From a checkpoint of a small CTC audio transcriber.
Model: norm layernorm, activation squared_relu, moe top_k, num experts 32, width 128.
Data: trained on single English nouns, adjectives and verbs, spoken by a formant synthesiser in many voices, 78125 training examples, 29.2 epochs.
Rows from block 3 of a small CTC audio transcriber, named by matrix and row number. Rows with one number within an expert belong to one neuron, the router's apart. Each number is 500 + 40 x the weight over its row's rms, rounded and kept within 0 to 999. All counts start at 0. Numbers have three digits each.
After each expert's rows are labels from the 100 clips, of 14848, where the router gives the expert most weight on average: "responds to" is what is common among them; "loudest band" is the band of the loudest frequency at the time of the peak. Only what is clearly more common there than usual is listed. The data: single English nouns, adjectives and verbs, spoken by a formant synthesiser in many voices. In brackets: how many of the 100.
# router: router (model.blocks.3.mlp.router.weight, 32x128, trained with AdamW), inputs 0-127
# up: expert up (model.blocks.3.mlp.up, 32x64x128), inputs 0-127
# down: expert down (model.blocks.3.mlp.down, 32x128x64, transposed), outputs 0-127

# expert 16
router.16:573506483528554521494568503513553528515470447440482458475547504559463507491437497447445487475475568456554435446424433463425465480524468469525526486579484545463534546535410531461478568466490499500514522531519494507542549446430488479477526488521505550487449442439526450446500532494554499554472471494536563521532472564525542508502478564494556544554489513456489513541539539470428535475461
up.0:488455446481506476517436516530482485434473528487542543470479491457536536556497475536529486495499499496443565567556520502595535476479480503507486489473543476530480488460502464608565529511491478471439499469519466500536415523498501535459480518492570480495556520491531481537502419482537535508538504543453404524518506384494414532397512551495454508533482592464460519458465459478553481474548
down.0:533489500492485525503497452562514500479541505467511417468483542496494427458513530471472498558529581458489488524550502487410513491445571432505514553465547502406541527560473484510568495464494553468579526470489514540482548498473500464448520528466502525585487499461535490552441470499447558563435481537538421482440495470433466567544459505484461550549504545564532532515523486541508509455438
up.1:548438490446472524495500548510442504492571515506556552502527499506478489561584542473481469475464462513473537490519555538550496551504528513551482512403492507515494392462501531536551485558517543473470488512448517465491452599488489542466509491543477440548491472517446532564491421455515508457513524514477446551451534449480496445462583502481499458495418473470541378549496506493511493515557
down.1:491513452481473494502467415454541459481544523459559486493557583476463534498457507407501474485496528519522496592535486446521544419507590517437538539540547485465558584503480449506524510441483461508557404482422488461532502490480489530458521465502478522467490541535508513468435580489501504503485457455521521491554491537513559580468522509463461507538536517521500528505480509570512435488404
up.2:456497536489460458505509542468468525489503526546543558566494570507511557480581527479541507496571503557506508491500507498507478464481528517562394473456492485478430482463528512560419447552465456446526507484428511527462585484557507533491492538534409419460546469495446509513442406506537530521473514518483454524467518455472491484474549465546458539448531537499567482436437543531529519509454
down.2:556493477488481516501483405515554459557514492522440448461488528518434502472471498535460460466492556470530488529550495513431482559495524483476516530539501556525535456543477471446450565498581502452485439465491539538526518552488533481457542517465522523558438491425496561484461526550486424458540476511552445499465460542547542547500537483450538566571503458544529474575522481509557513407431
responds to: /l/ (55); /ɝ/ (40); /ʒ/ (28); /j/ (28)
loudest band: 250 to 500 Hz (42); 500 to 1000 Hz (33)

# expert 13
router.13:503519520466515549481456552535446515415487540536411521425539483508533506469489552542556492457472471513546493560545477445553517417541538480517441480511477428492463561516511527490462513494535544427517545486514457437502488456561431451539495473455475514583564490482548475504542547475451490492560494466488529511564439492461453457549452548445500447528550445533498534521484539494560500566492
up.0:499523497518477505516479422468477562647487505475499507531479541503478432457463547473535427524464533546488482506492528490560510487418552448442512540471451475543531536430547499536524450515485457440533422522510547468557504481470504478449416539500563530403444457521496444528438527501501518545511563544517492464493531556559532466454548503459535551550527481509482531457512474521490478488525
down.0:431506428508413476440469407480500403643511512538516526495537495490448541533542462523552597527566522524482472506500517505468472461430507492467498462492485525558551493550517468466501470465502520507580483510500521443556527535494460484516526488531530460499547544506506502514480494444471468491468492461557500459592561603483473460556482512522491471512494478412553520501479547511496510507517
up.1:450493533520528458488425458524534459474439505465418567466513500529457525480511491524544457555545499480479556513479469446504456509521492390463435533480445506508478545437513439537481513528505543551489504503476562470535478596498517578495499467465511522495518506505526471521492449473436483567533473513550476559538584500513485467467521454473383520477551481573480513534534520481538505614490
down.1:459556435495476505495469490470506568478530566425574472528531525466529486534521460517492488430452520468486487465493536541505505349501534536508512451488478593428448558475428518460504498480495487564548495544511486501519473517529488455482538547473522504575560454482517576545550522480503481534521439456419459493473449484499526548532528509478493446525502517563489587540519498497439437483472
up.2:515469478508466426487499479489502521504475451559492534511485453479573453570464521506534474454505429477574432456504498444506456518522492519493459512553489549509537466420465474562492511491430537561534500570501457601454505514523488459519485621566483500493503474501457494496579496545573505433464439509486487454465504444488552542450502524518511494519525570530461562563494438504533481444542
down.2:495575496548476490403476455585501487518552456472557508545513526542475517466480472491463456437417418466479467456480414450532443498477508521479491527581568494490492531415478525451555502520507530464474521499474438519575496517519554502484497557474488560526517485446504547514436437541525457513527403487498550518607524495550497499532516557510477546475443471544510509502532481538492519512533
responds to: /f/ (58); /n/ (56); /aʊ/ (30); word: found (27)
loudest band: 4000 to 8000 Hz (41); 2000 to 4000 Hz (39)

# expert 5
router.5:583503454497549525488555518533523526492450485444475455471524497552500534460449479455460507478478577427566435490440444468417470461519482469545542498580499527453531529529402551467470571452515499494495542548509525500552545453433508469476531514503483557491434434426534450485495531519529482534475452467523548519535493557483525501500451565486555557553480500460461549537544536505440506499474
up.0:501524522579496399532465480469410469523477468495473517546522509436529516496481490465462556522521507628491546517575578513508505482559522510530478534447490491463498470526560533547477484432485464567469502529510565466527441493509526504466483453497516495595554452506512493523548526476482451508507541493530508482464508454520461526545602533485509426447472454474481470438421469445529538542447
down.0:537491528563460479504499442442569524525538461468565497543474491537502470457508490429432488564449498528462475539553536485463510476488495492495496512443502517527527487496472479455579525399517498442468507458485511472454463457524424422521516505507512428574552512488531512517590462553507506537508529515529519471498579519577477496581489486593491437510480388505484472460487467522489570544506
up.1:470487568564563529575535575526534536478508533451458542467492491511487494557523521521525494476576514572431557468464528566510503473563502529463446513433459434479526503509547456454561447448466509460503514546543461437492489481461538488429538488482488486602539470447484515480540563529482499483518537526485496499531506411437504543480446502421446451548462466450499513512480501532474468433536
down.1:452464517496541481490538468512528439446525488502502495503524463482485512489571486510552450551537503461461546475493528462462449478528549452573428534477439493492500507581504591516470454508487499529480513496461396486495504486470526489509506500450586527554441461537465575527501479535541493390541585540538538457488501506563496552436492509509503463487586498566528563425431456483481513459482
up.2:453497526559526535473485430501533554525519453461491602524477507473459471504523442480548501556463457568520457571531590471504521558475458588511555535434500527448423517548511476509515470490472467509532505526496485438465528645569475558446453479485504481472513485513467464582563485482535476527454472518506457460472536519490473449495527476501499532466427511484429466509467462511500497507544
down.2:511516531460552515467493499443512494490523454444533430491441516526540470449478610466444555496502529526490464474527441511446446471503444508477565545480480474491471490487517552500515548472519560528457451464512554449517504535533493579487504507502483516387476497454521527466454480517504587552448505459509448594558499495538458452525431475588504534541556505511538493527544466463529542554421
responds to: /s/ (68); /ɝ/ (61); reverberation (61); word: sister (29)
loudest band: 500 to 1000 Hz (33)

# expert 22
router.22:557495482526552513477568498530548517527457463461517455484540510558471529480446486461451516492471578441548425457415439478421478478527469463543551505573493537454547553532418544482445576455487515504498542542515503503545535439439519465459538499503477565511441440447517461453511539546541513530464448462534547511532474561491542522487494547489527530551473505468493551509565558488441531496483
up.0:503499493492466532527516567421463469562507518442492494518421542489482524473591502525506534445542558467479572492561494570547528506513507537535428567453472526442535501472521492484532441551465499481494445557436504426480532551533458525538512607458547453500575511503456433437535454532491546488518508505469420543488462456506475472450501496524479474453551483493475480467478477599512497480519
down.0:495595550553471507485438509502512452485536488546508542530485407415499509548512536474476494487432436460496537500507441504508455505578573445445529521500484494516553533513470482504537480501488513530541542522595521514487517493507465480598483515457547468453453449479521490533573475513559466505466468546549490444445513490521495449433417473490516471503503510464507565504531478411553560502589
up.1:498517543507438529554465518474486562540534528473515562494442488487527501508551512561519490481574538522502477530417477532609529508497481562454509491445536493505530508481583510480476426518464451445488441439477458444475536571417499475468426486521505454549516543517515513506509474438466535443536489516546421539490596463545471481536497550530464450517515524515460516489446504585481453448463
down.1:525433543449568456478551415463495510520477537472491501489515512450479481510523543528598495471470509525543455428412563575516536523596486517454506497530534569454452476565417450441489515533518448548495558558525440474433464534496492516496522475537556486567541478477502527535474503533517448490496557480511442506505474468447447553528442452518452547480444525534505541469492532524478462507499
up.2:430513466524459518493484542451439503516554472522474437529459524500484478516481509525490433489544423577535523534525557511552523575510501500448516465493595484559499385474550504631516528581424477510491503514533535461495510542506490539480443467521489515499476485494490549448467458454512513497522560534505497451460518499521460412511525489593484486493540501467516437491475414484547503484555
down.2:481547491508434487527491483479534510531530485534543429527591532521514517466569431451497494465538484509528484518527588537499542620516495480454548499492533474543518496493580548499493467504542457513425495530474521542516544491497557537510534469512502422489549522505548439474508450456568408493509538471393465467481522494482470461513468513441501441474389493485552496525469492481501498564430
responds to: /ɝ/ (45); /ə/ (38); /ʒ/ (26); /j/ (26)
loudest band: 250 to 500 Hz (60)

# expert 3
router.3:567501481516551530510549487505525523497466479470490479483518471534485535445423496461459523510479582452551435493437427471427469476525492475527560512592464532441528568529406514467449554465495482491486558535509531499562540464441508461462531529516476573510427462435530453461490556524532497556481447451536566521543480564513526508505472527495554544547482513450479558564530550487462516501469
up.0:429503551474530494482571505522441492605474512481512472455422470494507443498538521559499534551520535530499489441491586455496505510460589421537503525420494518559513411492485469531523491489548529510546485469448415448498490501504439484477496534502590572505499571492481520523494458518498524555462498490479531435512427413475495512486527504491496583483556503458557456470515439537482489508488
down.0:547495477526562458522404440613466465466491528519483562540471523443480460505501516444501570508494519426549516550513476517563536511452476534529460484519470470466464472598490476480485548539516509498509488450501531531558509470506510501480506512543527465471448439513500465461486463501423513473496512534472467493590497443423506493539479475574583553500488415524453477588559516544432504521515
up.1:497482549515547526452542473444452524507477487547434585511522536509499471503514517453497428412440448478481511500500579478579479471529519538548506438416446482545475479508485495490492562533500557641490443510516507554552538522566495534486501497498457489426495463523477521573524400536472548493495493510464481433518480449518496411514537475514483514513500481484507506535542487471533440544549
down.1:479534531494483500547484536548525486480486542454543491495483426481461429509529503468466480448504540464543499464452533574505475440523504461459492544480493505561436477542409505493528558527501412460543532456450498461514468512487521619428483482505489519440564507497485560559521477487441486514512565554566474495552534464452534480493495441456469542613577571496491522462528492481503519527448
up.2:429410448500533433526440531464452458521497477474450567491518460491529527586534495537539435442582501481422503533506509567578519532452466442453522499491505543552549455460517505450545509553525491485471459479445468505451507499538444478495446498512541462511495521524453541497528481547511546515507514617454447482497522485594466566509429528557533468487471534521504523471494510562511480484483
down.2:459494474486478461416479524480530497480418503495473524497503460566455570513509529453507540527494547508465466522541517451502503515492478525495561540574481462510552455495433473539506472446517489544490399552496503500500510494477567478451463593486517564514428546439423489414521489557547561529486547502489515437517475566531564562531496526431529476501466469579565474476520497446455488514558
responds to: /s/ (63); /h/ (56); /ɔ/ (45); word: horse (30)
loudest band: 4000 to 8000 Hz (41)

# expert 29
router.29:563527454533568601495553548563507547455429461452478477555469464471517468460475459477447516436520521483533565558501521526483508538491510457525570499554459535475458511519482473498465488469532493430427559444476489524546480459394568535518504493512472515465458474476565466510576520480424541475511474449514513498538475528533569467538482552434517530428468467466530504483479519538460539509450
up.0:566563490572509467504519519529483539519481572573517499569474537502452494522523528502533474541439493474421578495494538443449451406501513465485518544533541492506406451521531507551481575477500492476497468537496484519525472450506467537500545558496481481449531556516532461504508494495455494518471562449502520434524578466490473481435484549486411483492466492554482412457473407523521534560447
down.0:583468495459565474480524477538461536482474499578486520485567467512465474424518445444534474579528511523496508507534475549449465440496449505562494478539524480511531513524483507539582446451488452503544505505490458573473438472527467447475539578479488542447475442531608538450524457468520444514532490496481462580563453437454569512528483534477494485464425504561508473535489518461506527556492
up.1:511491482509552539523487464521468530491479542492438425417497484440487592472461545462546580551482497558569547550529592527508549468463483525567488509470541526500487503438433462475482519551504428514485444504503514535469478486435447514486496436557484487496495465500451425477490466490522576485460530539479555496457559467590562555480521469549509524465534522483493445451475555520447446509495
down.1:476466541551548427456516527543517489498494497510517506488492532434485534454453484402511515494511448535486585544566481502504546437521503445457474493512553552490535495450475501448473500596571461447433506441526506549503541388488485472455549538515437498497547477459459502548503484527437502509453494527508617586545509546512425513504515579527506495506456481499493482507547532527446484507491
up.2:526507505488443534569468418507546518530479516535466510530479555499491484485569479493534495542576483499561418470522436528557512454539542462524529544471412574517442559451500435517469507541516580466434550502425481427481478575517468577509476491500567526560524527484433476477427535526479484505529508554501451433520488460526539529488479458492503471506477483496411517493465509539540445493522
down.2:541543488473498517522496493655493505574490560504478525517414473456464480471539453451465554481468458495416465515602515520480465500483586437497495506575496477479448519554510546476559529463495479462488476504491530517457619492502533440490481495557488490519493500484443529556469519481525542512460519525497483501499511508452452488545453527496552532487551404506433471522523540435503528456468
responds to: /n/ (73); white noise (52); /d/ (47); /f/ (28)
loudest band: 250 to 500 Hz (36)

# expert 30
router.30:571488457520525556479565512531510525502441477462484459484501518535500521450432468466454501463484572449559435475444439497412462470513479458535540511589497538459535549526402531444469564482489504476487536535503519492522534455424495461476554494526467563508419450432491431450498544509526495538493450480547561492537490580480513501497486532492559534540487504461475557544551556479467516513452
up.0:528470542478499526485486435498474520490498501533457544508473481468513547523494490545512530496595431525443498506525536472591530448484504505491507535418445528504447444479562448559491408561532453586472460542460409517464540541565531538460441530472530529569561498563484580563454479485504494499472519548449483500428498508520508520549547473486458472425482424519492511466495504491445488507515
down.0:519486464464487516534558475518493468533474471496528485471429508586460554536527419497514531504450603471474549495529515623495488478506588477456526474450452478483445484566494408454540493535504507491505530461534498504513495499462418498551476520534589487524480494573516531567483485480490502485569512477393469454530510509520486493568495464546437473526476524551521545459475490546443511463454
up.1:471462456531474476563505394384480542525504507449502550525511502485494521499502587498551471559479431610499598491494534475545468507527504482509430391515494527500490440529472470520469497543469477549524542549450476496487507529535478584469461478492498409444548504522536521503483445479524475487509524520509440505460527486439497480520479468463424481516584503484504518486565451563485497503518
down.1:495535440481481539498486517467464545521446523401546533605522524539554494457496496534481479507485501501470457512555566529518508517482448535448465511484519506445526535543531448419492499534425476503521503516601460521442526493512465556578490487467419552437484462607547489484516553508520562584501508546542521470468460464520455498560465530439500473496518440472518485488451436467450505506512
up.2:447512482558444492506495544457464471448495519487438495528524465499530430594569536498475490578539480577546487442498472541520532486565484455498450417509481499497455470426540531508539510480469483527513509517521453500479453531503540515429409498481538510450505574493587506516512501453578499508460580495463480491415539515456519520446503460522472504514520473540531499431516458572597526503469
down.2:478550550506518532496505509484555487483505502487502413461459510569547528495458442515561536547462538537441473458454494437464531541526573417527516502560499537568496485426530460447570510533495515518482553406551511464462544425461395498486469522481531528587534539455506508529495477543499485434501481481498542449438517477498469501483534558490503584438508438513519493511515487516505502476584
responds to: /s/ (64); /k/ (40); /w/ (35); /ɑ/ (26)
loudest band: 4000 to 8000 Hz (49)

# expert 9
router.9:566487469503550546506548503523498534494461457474473464477526506540476541452420462467448508486467554455564427487436440479430472441512470465535536498591468531451520559523396526484461585452512503480496563550524502493541553449426517461499540503550482558520435429446532447480488546538519498526483472470514554525539469576505521502526475541488527527540476509478470549515558550509431511508484
up.0:506542478457535484507422473436517422458474502485510515422544534501535450519559469507466525503527523475509493498496530558499401489565496543473494498496507548499461407448477453548474504554468512547495496460513474526479437569568499557533485433475507510460614482521524548480463543471541567559523463553546541533463486528483538482494515501403499455507518538541416441465520576529466514475509
down.0:519459517425441517510530528525448514481552590501569504546539438528470566475482529532469480499520509494439575446488458369466449458491488484469457488572525481484479579476445518563477499459517476526513502504522512480542582530558516462539543508525498511439518484446439548529502473521470462591445560510435471489494504532524403431491535494528514496497518538483487540455435516472482518530518
up.1:436559499424502479482470465538486496416474601487473528489427530529522486484585460516516454483456538480469535531565482533489504483507486500526479482419466567547492571456538540440484485485493530517502512541508505490559523553573504541473548516470512466467516527570418537455422537484501439487492517524491459530496471381480447536466400534494525517500477499538540515489552499515507474482593
down.1:479556529479515443442543444488508460566413493487525482501500521573566496454538542511465509482501530489381520544563494500511514504478489546532470494491552480496423523482497511535475498463513564515534567481427560526496428524541535509478515525465544508438569447553453527520534436495483573514543416540478439440497563474442510514511431405527531461491495485490476539497527499500497480567458
up.2:560597468479466468511564460473471495540545471494447522505513460482459553505490486452538473522431564478470476550512523431523493485490497490483436500492508514486519478458533491487571548474518481483465445536571496464588476474528505497487472450546474476459470517521450513503428523455510585468516478491579444537414560597565540549480537433517500516466431587545496540495455457526484545534477
down.2:474502471467473433479499462515565468414591494474585486481517542534470489520569505541488548500541528513485462451429519507440473554566525506514577484465454526553500499524470523472473501558482488512497457580447521542534486443479557543511560488495466536526401467548488477501496455473468552494472547461423594529480494451487505502497486461588516513550539462522487446465485534543470491507408
responds to: reverberation (74); /ɪ/ (46); /ə/ (25)
loudest band: 500 to 1000 Hz (33)

# expert 0
router.0:556497486515541523465568527509524520488472475452510441473513501532488531463451462465470505464495554444556421504445418482436475480526487470520555530584501527432527544539404555466465564477495501492515551537514501502550528443433509471481550492511506582503427442440523471445515550504511481547481439482545550522559467597500522481531466560483527535554491500458481551544546546506449548506479
up.0:460503595507443522573491518438444563477516483532422555476526505509490515495529483486571499470553526489555546450440485539514583521503486543512484448481463524524556444428595462564407515511509463507468498468447487524522550457549513507454493557480537470530551467491483542503473461483497481485457532445507472489475518393541497578502529562510469475493471501460493501482529538530516389482537
down.0:448527553491542492520528506484512485445536456439425461499522459579518571494454501552467490520519513564376494466537481495545550509502524553548498451442463518479486450446515603485471545491520507475523493455505539538498510557526534558445493496535446473471513481536500530437531541493499471445508510425491496493555447537425521514527502482461550546541572550533431437564467509515482499414484
up.1:473532494497482462525550561492473429533517617515594485578486464438529520494555484541604491508493452507462534426470450511449537472525503465491482496466539445609506503507470505502507509483454408516469508467451494528494452546526502517503476453520573509591535524527501544487441477501533492528464477493483491440508515458518532475524519496563433466413517505528538415546488513485574495486507
down.1:373470545443562469479505477539533563485445521444527415469548483533491504508499572489493478591468550532465483504491529540491510585530527489508544546519532506487536544492584505501475580444450508467470529528490517503522434435510425497512498493477473566459472487444520509498500523489516436524474446495530499511509564538484538498523463475408493436453536501527511486533508512486599457488410
up.2:464540456452506524445442520502557503516459511448536485559538443456592533498517462568513529483442470521463515490519586486513522547442451566489478508426470468464428471508562507482517486544508422566583481476526536490449494518495449513492491432436447515524560494597450501517505509538561533467452505554526565469485576426501483527528456472540494481491497485555477482493521520489563457496540
down.2:433382500517536540423506433409472579506456540514496481458565454462492499482503507466540453517508521454493501455500496532493482505521482464493520487479451482575542491433550538474490472504479441539517514510486556503525540522506426495468514514476500485492432532566462521597545490559541489496552418525489457486461570578435521589514483517527577464451543517503529499477475469515545536548526
responds to: quiet level (61); /u/ (56); /b/ (34); mains hum (33)
loudest band: 250 to 500 Hz (41)

# expert 31
router.31:558493464536558523506565522533520547498452461442480461465526496534529518462453466469458489490468560469560435504442430467436449467540472460546543528589461536463531567531398541458477561467521508466502539524497516507542540465438520463470528495512468569508445433424526456468512561513528504526492485463534567495525492581494525502528484538471554543563504487486482558552535547474437523463476
up.0:499516530445476456483510472529460511534562497506566496496524478573508488536512513546539483541519379515560560513512529516572522511548539476510459480473476452459483434477501430474506470508512401524451494454447471486454580513554500503532527473468497499471539554535436539448517534496503532421428485446493421511570487494534528539502543519568523458498502506484447408501466452585448548505508
down.0:523501485500518504443535532451438443466460553469477455520500583453513507544525481536462514488515473450531517512466571477523421524511575472550425491514485559513505522483504574440502505491531459620452573535444410474505513462542465482539568440466600556498488504490446500538491532518488584527566505485467488439483515459524490518436525469534470509544472508549516562515499519467496537483453
up.1:441492480503428455487489524528549489525464490555487553473510488491490489543524456554499529530558498472482461499510570535520512498541569528485406507461466466539540440453599536473492459472523468587509477494520505481442547481525524475567537511444491457477447516478447512425540430520532540489488571477457465531403571443492498512530560572443521532465481520462582443467492487481507464506431
down.1:503560471560484502498535501468441463570499434544574534496545507443497466534471572522558507494488487419472552458539477470536549488477480511433456472428560530477488441477508535472534513507577491524506507472440470526511488521563524432517569489457583425519553529484438463482471421508534520474459566536504478542500495498549478503482510502561549504492460513418488553471465530468486545489398
up.2:510508448490461515549537475407451493540496522506519523572438476471485491470577553492506496480542516507463489511492460496592488555467512565514486428454496448536449420446561456516523477544492476478471455504447548495536535513497501581547519575503517480482490545463520497543438422508489460495511433413517501509496556434556519502502513470566487466586511536503541537492516420493531537482404
down.2:574465483475444495482552571462493480467402524514498475454579499455471521512472555481497528513491534476471519495512506578450487523581537564468484489525499511508482514541481491491454452462539533544441470505505498475457522536557477550493410553535461398545497464397535452487507510519515542473528542490506473477562394480534588533459460469514500468484513557594518501471533491485541451531519
responds to: /s/ (57); /ɔ/ (56); voice: deep voice (52); word: saw (28)
loudest band: 500 to 1000 Hz (64)

# expert 23
router.23:560496484524535515498564530497539547506443463477486441484517512519506543457435505452456480506465568454548438489431413497421454484506460450532527503578479525468548534525396547466436554471513509449496538511537513483549546450439493474467539500523481578504432451438536434455506555527514499536487461460533551499531482580499486507477476568493558544540493480476480536554544545493452526505475
up.0:435504524555513507471500486432400442547458494478503447472528514483514487545507517563471516438508460537589514498470497530565519501493544578500461511430574540533459465555528465504460511443501488501469487469480537500519547452556522560500466561507466466513564515548470519552571469499523445520456490466451413486516567458486502454453513462502506481586459477463545542519496403474492545464436
down.0:440451500477557585490544561571510479545531518546502573547528436476475451435512554511487473497553549486429476458551473547503524489466567515514484520473533461477426473552553515476497565494515576513488479445524488456507522515464499429501509544537502561479406492493477533532544532456521511473429481558494441427528453529501561500475491544470449510513586489541451496479490545490453494466422
up.1:383503509463458460503531501501523533497532457479504484525577468523537463551557488541554514531509530500491454459481557497512419482470573542487507480412482492457483507463594468496523508503504536491541478534479534468525494585535488558534572484554486431525473532467540519419510484545511473467564506544401463523423506478526443533441551454501424516554492509487532517490486530432445532456472
down.1:494480526472449447583527480432468506516471552556523456450537511490489525492446500514512462499502459407500502503518493551484482566470496482515496531513537604511509526460466466571569495477484578486467572505570464482507485508547508493501512511506552520462506551462562456418414474548428436542504526559404537437453453473481504517468488481495542508517479579485540534512520541540460537454572
up.2:507541489517436494542507488606452530494507475517492533511506453432557467525547491544458499568513523518488596496516493508572524533455504503543438523470437467513547396482577500486485390562542470456510549452478502516478494518578532489594473468509508460581557484501431501494548460482513463485567470438478465438449485529465549500458519497496495462478521524461491524496458489502445489442518
down.2:488478443483450402507504500535544494503472505568472487469524501524394514469451540418519477464513446470517553530502493450614454521550507483471521503432534536527489506558537470489582496562452486497480475530479545449519546567538470532509473499461510498536523461524494446535469415538541582515478493441523607481547459488421506497491526535485498541484444524431506515520514539507489447563506
responds to: /ɝ/ (73); reverberation (70); /aɪ/ (36); /v/ (32)
loudest band: 500 to 1000 Hz (46)